Rows from block 3 of a small self-supervised image encoder, named by matrix and row number. Rows with one number belong to one neuron. Each number is 128 + 32 x the weight over its row's rms, rounded and kept within 0 to 255. All counts start at 0. Numbers have three digits each.
Before each neuron's rows are labels from the 100 images, of 14848, where the neuron reaches its highest value: "colour at peak" is the nearest of a few named colours to the mean colour under the peak; "responds to" is what is common among them. Only what is clearly more common there than usual is listed. The data: patchworks of several textures.
# fc1: MLP up (model.blocks.3.mlp.fc1.weight, 512x128), inputs 0-127
# fc2: MLP down (model.blocks.3.mlp.fc2.weight, 128x512, transposed), outputs 0-127

colour at peak: black; blue
responds to: blue; black
fc1.462:074089080153087146089106109101096131099152095104127149125177114053111113067150113095125062214161166123158142130164135180108084124149122171128096166146073168112133145151150168082116139120111114114085137149131103199111076151183124156156085158206089136145182085096163172130112177152138095117095142111131122154166104118123135181130109162082110125127154167149174128129163115150142166162155
fc2.462:126119120100159116138133089130163111128123070116173140122159170160142159166165115106161138128093114098077089141182161079113097094127113143115116140144194091135126108121131136137145130049092132117125151199173094040091062091142116168168142130073155136068145169157142167107110145184092121143145061094097164064141136119103112140080098135160166174130159169084126123128115133128161063087094

colour at peak: black
responds to: black; plain
fc1.408:089122157114109144172141120192118113173135121167093137111093094141114149142097156104115134137135090110120156121125129071157114173124160127080059161121158089109123145152105170155164034111160139110186105108123091077050171123136076141118108155093065146095110095092137071153134176133147112142144198179176139096173128162138106175092147128071114059110100165070126124104117121099094154114124
fc2.408:137095127130122148101068153085133159122128161113152089183142149136156107122146111162151171172180154087126092167132214198117161063173104098159175124159140140141101125107137124106065176142087082165145193086109161160171089094176150149113122118172191130106132130187136116096090137132119147150087066106119074153107072111117119112093096112182141160118189120116143138096117142142153090099145

colour at peak: black
responds to: black; plain
fc1.481:150180157158137075184126217130100165107153136147151105123159114146083158143137088093069099081110147135094155112159102132096150144149123141152107147090111081096143134155080087137132197126107168104136119158117134158120178138064153179105104114142113088131117120106119165123198110160091111116138230133119118119109126112181186144133119136100129112131085104079090189157191172169081102094125
fc2.481:128147181149125087117097120128045158089090180095112117140119089130115176113121075131092103121066128118131137178091178069117093132130074105137123110150172118104135190191105136173132096117176154111140075122092167119134187127184111171131174120114122084141192158097126112138123142093148142129107075128133136125118101134135078137060076154148079096055128135129172152147118104078108069153092

colour at peak: red
responds to: red; green; plain
fc1.176:139084110135140109141075162089165099136212121075119184120096128108104146109161123207129125135138088099189067125158142093125134143170075127143125186146132171149071101156124080110114112097122100162095100085101058141104116162172122087153073156133092165120157098073166135139141191202114162184180174116121137146122140146154121166156150163143104081137163125149134102093136115134121135175136
fc2.176:113128170136148127128190123140159090080095105167142145186161141127107129172089098175163106113144133129102114165122083135123062112114183110206185092115148108152187169100119138149117082128114113059126099168179158106105108104125139167169145168048137076122062155104117115126145100093145153071089099108166174107135071152209141122140148118109121172127078119147118178157157151138131127115105

colour at peak: brown; green
responds to: black; patches: five
fc1.396:123145055189144095100073186170115128124156116120141139131167098076162136208132126151118155159108118105133123094108156183143089169159119099143182102115183103139115153136083145089122088084144182090108133166128154097104170116131142067162068167084157130100140140095116137170143140155137124130117130131176100125057121136068098112093214128105137128172132171067088068099168143134113138137139
fc2.396:157113141091055164094156103119099114147108163099117136108178174142169095130117128099102116115127110115104136134092190096132208121117108115101092140092100132122103162089141117103155196160192127081099194072138091106136123157154136082127162117191140144082125103166106099100199094073154134109152121104138131151158106115212116128120068184111106200141131138191102112149105137120157100095098

colour at peak: black
responds to: black; plain
fc1.204:148062168120126095157183141125100131210086127123157136130187108090090149097090102087145074117156083135090110049085077125183144148140111103119149125156099138127130132101168103189138188101156089130074162107083108124091166093095153148120082123136142126155160114143156124175147132114111144128145175027161114103083155177141124122193130081094122122121125164117128124079131142196138137134121
fc2.204:107157089159149113106147173181136089111084129105169145109176155092091133172116101154162075152138173098149114174136122117181099112109195073122111147178137113116115146145155145108119115160119101179160132125142116103133121111086168113163116175090143205101108149086115125005127052091118157069168117141108176110171175133125132152096119136123107112142094092113178150152117056153132118118101

colour at peak: red; brown
responds to: red; blue
fc1.438:136104073207121137099101133128108116152156140129167090126084139118126149120139138092128080156141126149099141156194099126116137097142186091208128115101167104073101139097189142080127104137168132161174154151123109132090146110171209145151108145170146100085109156153183085133150131143098105024132105172095080156150096100175108120172110181135152077109131156099139102158130106114070125153093
fc2.438:109146089131121193136098107153151129094105148159155106152159151158156075119081095138087161152122164120137159156093121175121155151147111091152158122126105135138144084065130156160110096054112136128140181078175126093116122160187119127151154145113116116118123107180178180189121206149128158164074163137120096088140096073125153080137100104158118061203140104106106155141103204095141109176164

colour at peak: brown
responds to: black
fc1.378:201125126135122088125118144157148134140122105094181118147145153139154106115149082092100141105096131135106172108126112119057142156054201157142162115102120156113135064097120181073146158128111074125114104139114112203149134108127140179114161164042067081150167136115170120107104124104093133103144161152182108097117128137080156116157136123084116163140118076046113144104118080191135101184111
fc2.378:110154076156141154106141109090123081171200204111141099151136086127139100115087184151136117162141150130167123144170169165120089136177139076080088133160095128185100198088072155161131120091142133151087116145113141113128106142136115113102119118216164155141140138161123124108164152086117093123119041099133171182120124108103106140119101112167146132162058096188141130088210134141118126126125

colour at peak: black
responds to: black; plain
fc1.169:122131096180128153145084121128191142052155115149121160151212125127121122121119191099163160123161198143085078093153121124144114156114083174112119079091184156168149128089157100139117159189142142124053123091139136116149095154122167080142083149162124105119136191161164100156197142144122052119152157163112134174143100140135150116089099119172186132125088155140131102118156158162095115090113
fc2.169:146175181140124129174154187186116122165090109100150137110123161131081085128140107179137167189134146132109150118104077124173125076100138108100172137124130068194085164147154111114133161112110165139146139143096191139151096076118140137130163123065076110096063126150113085139117132110058114146175162168118128148129162147141140077091165080075069136149157085129087114112182115111166189141110

colour at peak: blue
responds to: blue
fc1.429:128140152080087101105085197099171143155126106140147139178121064117088112224129191132137107125110169127127141093098078149128144193133111089128129156164108138028133097157125180150132192138140157101082159164073098143132129149135144086162122080130150144141172144136099158137123115117096097105129132139085090136119142088184135106126095147053162156105141082162136085139098142167163124185154
fc2.429:131157124164213159074124116143121126113103127086125106095152150178167151087126105145138130121173129114138123174169182105140114111130150150141179067154122048120185098174094087174145146114139141118095087110131149152187094083123158156138153144164096186140097166127142072064116114107149146149111058130163164121132089076070113139115103184129060132103113100129091100128148160131077113103069

colour at peak: red
responds to: red; rays; cloudy
fc1.486:160098190126097123058125151171082151098153094105177096137119153186152150119122127140126099084167099175065111163137136159158121131205118143122177090053162081154147145170053132096078081111116141186136186093087104077153122127124108119076149156139119167086172127135178079142163092131131150139115091152109149141162164112139159106085120187140097130118115112157141088141181144142144122149119
fc2.486:149192193098134123111144118069099117126127177196030127107136114107177141091130113173123167154090176156136114124129142152171144097144209122178102115171097101122104122050132131077129123114159088140110131110095095150059141200186135119113094134154094137159124123119142145099110191112160085098145154141139131114115124072064120195153084120100123116131091122172143133110125101116159115169138

colour at peak: blue
responds to: plain; cloudy
fc1.477:133094132099144087073174146170086185076121066115096097193148103122111130160131142091144114160087112106129161137119151071149115161092162181091114136101104095094144082179097122127171085165154085130082107120212119129085100114081123173088165129169124099188126105154102148070107140112134111162169105171122167163114099150143126121123136117065214146102085115098129161154140170153115153135145
fc2.477:147116082101170156150112106067137104192209096122122150107122097192100074132122168148105086107089162125125140179107090180169106163108122148110109089136159118135187086152114095120149101176089120095150114182177095107163055099094147145148214100118094147119102177141098105136122168137131117167197152150126117071190091138133140095131144124123139182100097146127103115159108109144157116090159

colour at peak: red
responds to: red; rays; cloudy
fc1.304:211072188103112105135102145156100125105123152125131146121101071185108175132115128121145108153164140090153157114140186100214100146137053151184133118102153089181139146137077129080190157214080102100088140107133100091100120132148125123082156119153093150130127109145201066091168127096143123159126121082101133177091156156180127097101147153148127130116110136134133089132161165100093110123130
fc2.304:141059134082097164118171144133116111149115151108073139134140141090143095167153133083094110121126178155116179146131078117128197091049182163108148059095101102121132133086133115095170142171148088220150124133079122128080133109197140147119095134148157154136087128159135125151096129136110141097101169159107115126109124083077144118142122146153183161202087126173118098147069071093097145138107

colour at peak: black
responds to: black; rays
fc1.147:119091191111092196090158111104145125091113157114103144139116113151128083098158138088166122192131048154149104184213170104129116132142106114143129123130158148125148150131113113122106093126133136133110146053184105163109110082140120161099125124108138095094127163135119176117134076086093160101132100176144176098176133145090130163125075186115143167090162146119126125096142164103145013132067
fc2.147:180180091127148029167067131118105077132143120143145121117078081162148141126147048086091096045159099155147156169123093089119107117143139129130122098131112115145160135151174105158124101109101207097136122095119136209126172152106163118172155165114181125162179132089136124202103147164131134125134128168114105151108148128170130130092101126084162109157124182160154099138077119159112111159135

colour at peak: pink
responds to: pink
fc1.381:136129145127122117096156113174095069125131100091153125150154171137192136112108109119092106092141117093145139090122141130140157135067144097082110139114187062109083131149168137081179192087098150219109123144127162102173068079116148102120121102116123107118161142121110097044153093149136151077150097177144099117192107129146197144176150124147108111147101109147102192139071170109122128152181
fc2.381:139138125073072148152119109131130139157133126165114144062102108111119153185119152092136153147091111105080062174173139176135145096199171186163086105138050151136142119119092137139138155183132073089162130176172125168120111104109127086078092134151121178172074113125171097142120161085117077154147081127108165172095094164141123178085116090092161140078151085113129106149166115157159150151124

colour at peak: red; orange
responds to: orange
fc1.32:116155114151134067152084157129180170105178153131134105069062116135159143110169146093088125116116093136129122121163104145136172128128115132083158135130123178127077156142163119132125069069129085112100162090098104134172075112068147153128127159102084123164094089107142160087096086140093162165151152115089062081084128127161113102176140094161107087109181086113127112075185115074141139208104
fc2.32:091127149059110145088088127148097121120116149065128175121157181134086080079044096179141089124145121141153112111081083095172126164132102050123099103140165097179097090117114125077154164170110148112099042083138128116120129133141078086101099109114132112056148099075127140123168172104099112155120173101139154134155122115142107137089109134114110134112108112080123167159134144134084111076193

colour at peak: pink; white
responds to: black; white; cloudy; centre pattern: cloudy
fc1.451:168141134087152138126168168079160094149149065138129114130128121103035116139129151120065137080084134064177117196119111122116089136152131138119145178143106146146133045157107138171122147129091097190087134215113172185134081070139185130133137119141135165145140161127074156105095111113091148107096185129124127124200154166134103148123102142126176119144137090134127132122121122061122117151077
fc2.451:115064138184145097171131072136066095089138140139150127117146127146190140150139098087165132149184097167092108076127104146151221101111127123183125124042135141086116135145106135127111139128111086112131137078161123110137118133123061124114096179145082121167140142154127157080210113131139040170114095186113113146125105104160079104173112130133129136104117145160161083143195142154097112106140

colour at peak: red
responds to: red; plain
fc1.439:112143105155162119158114147127152166095168135184154151082109126104074114151076118145100051117155134088116148177126155128089106083162100122100136145143155149126136126118122124140112129147083100130142123134102000126148155153177204097147084073067080186100109061045108071102129131167168099123147171095140127113127111125154136101177178152116107139122124117139172115100111149158134129157151
fc2.439:150126128112099121101115133122127054094107116081133089140175108114110106078120147145188100188132145157139095102128114140173134153087160161142113164088092122169089185156101111087132081158108129080165132178161146129079107100087071169122111174090101159123134190120129061127105187076123155109118108182120222125138154125136114107128171121121123110126141095135148149151202113087160105140043

colour at peak: pink; white
responds to: white
fc1.73:150101142111129200116108147097077142088105089120097076073126107136062142113112127079137132170119135159093161135166140064134135127131138102118108158161115191088073107149129054158100114193151131144094093151157147039109089113151108162113110142102070183120149117124097093143058154099159078146105155127103173113175123138165143190118133132151141127109168147097126142186082076129121108100083
fc2.73:134093168166139141099171130188082158138142174111107109231153172164092121138077137193112174081178118113152130150133126199082164095109170135126162131108122115081145135110140182128145169131124106149125133078059097142126141129158124101187114149107115152097135159167140176141125107108124099089158113060198144118121130081067113128161188183161151126153118127150146131070155126160111163130115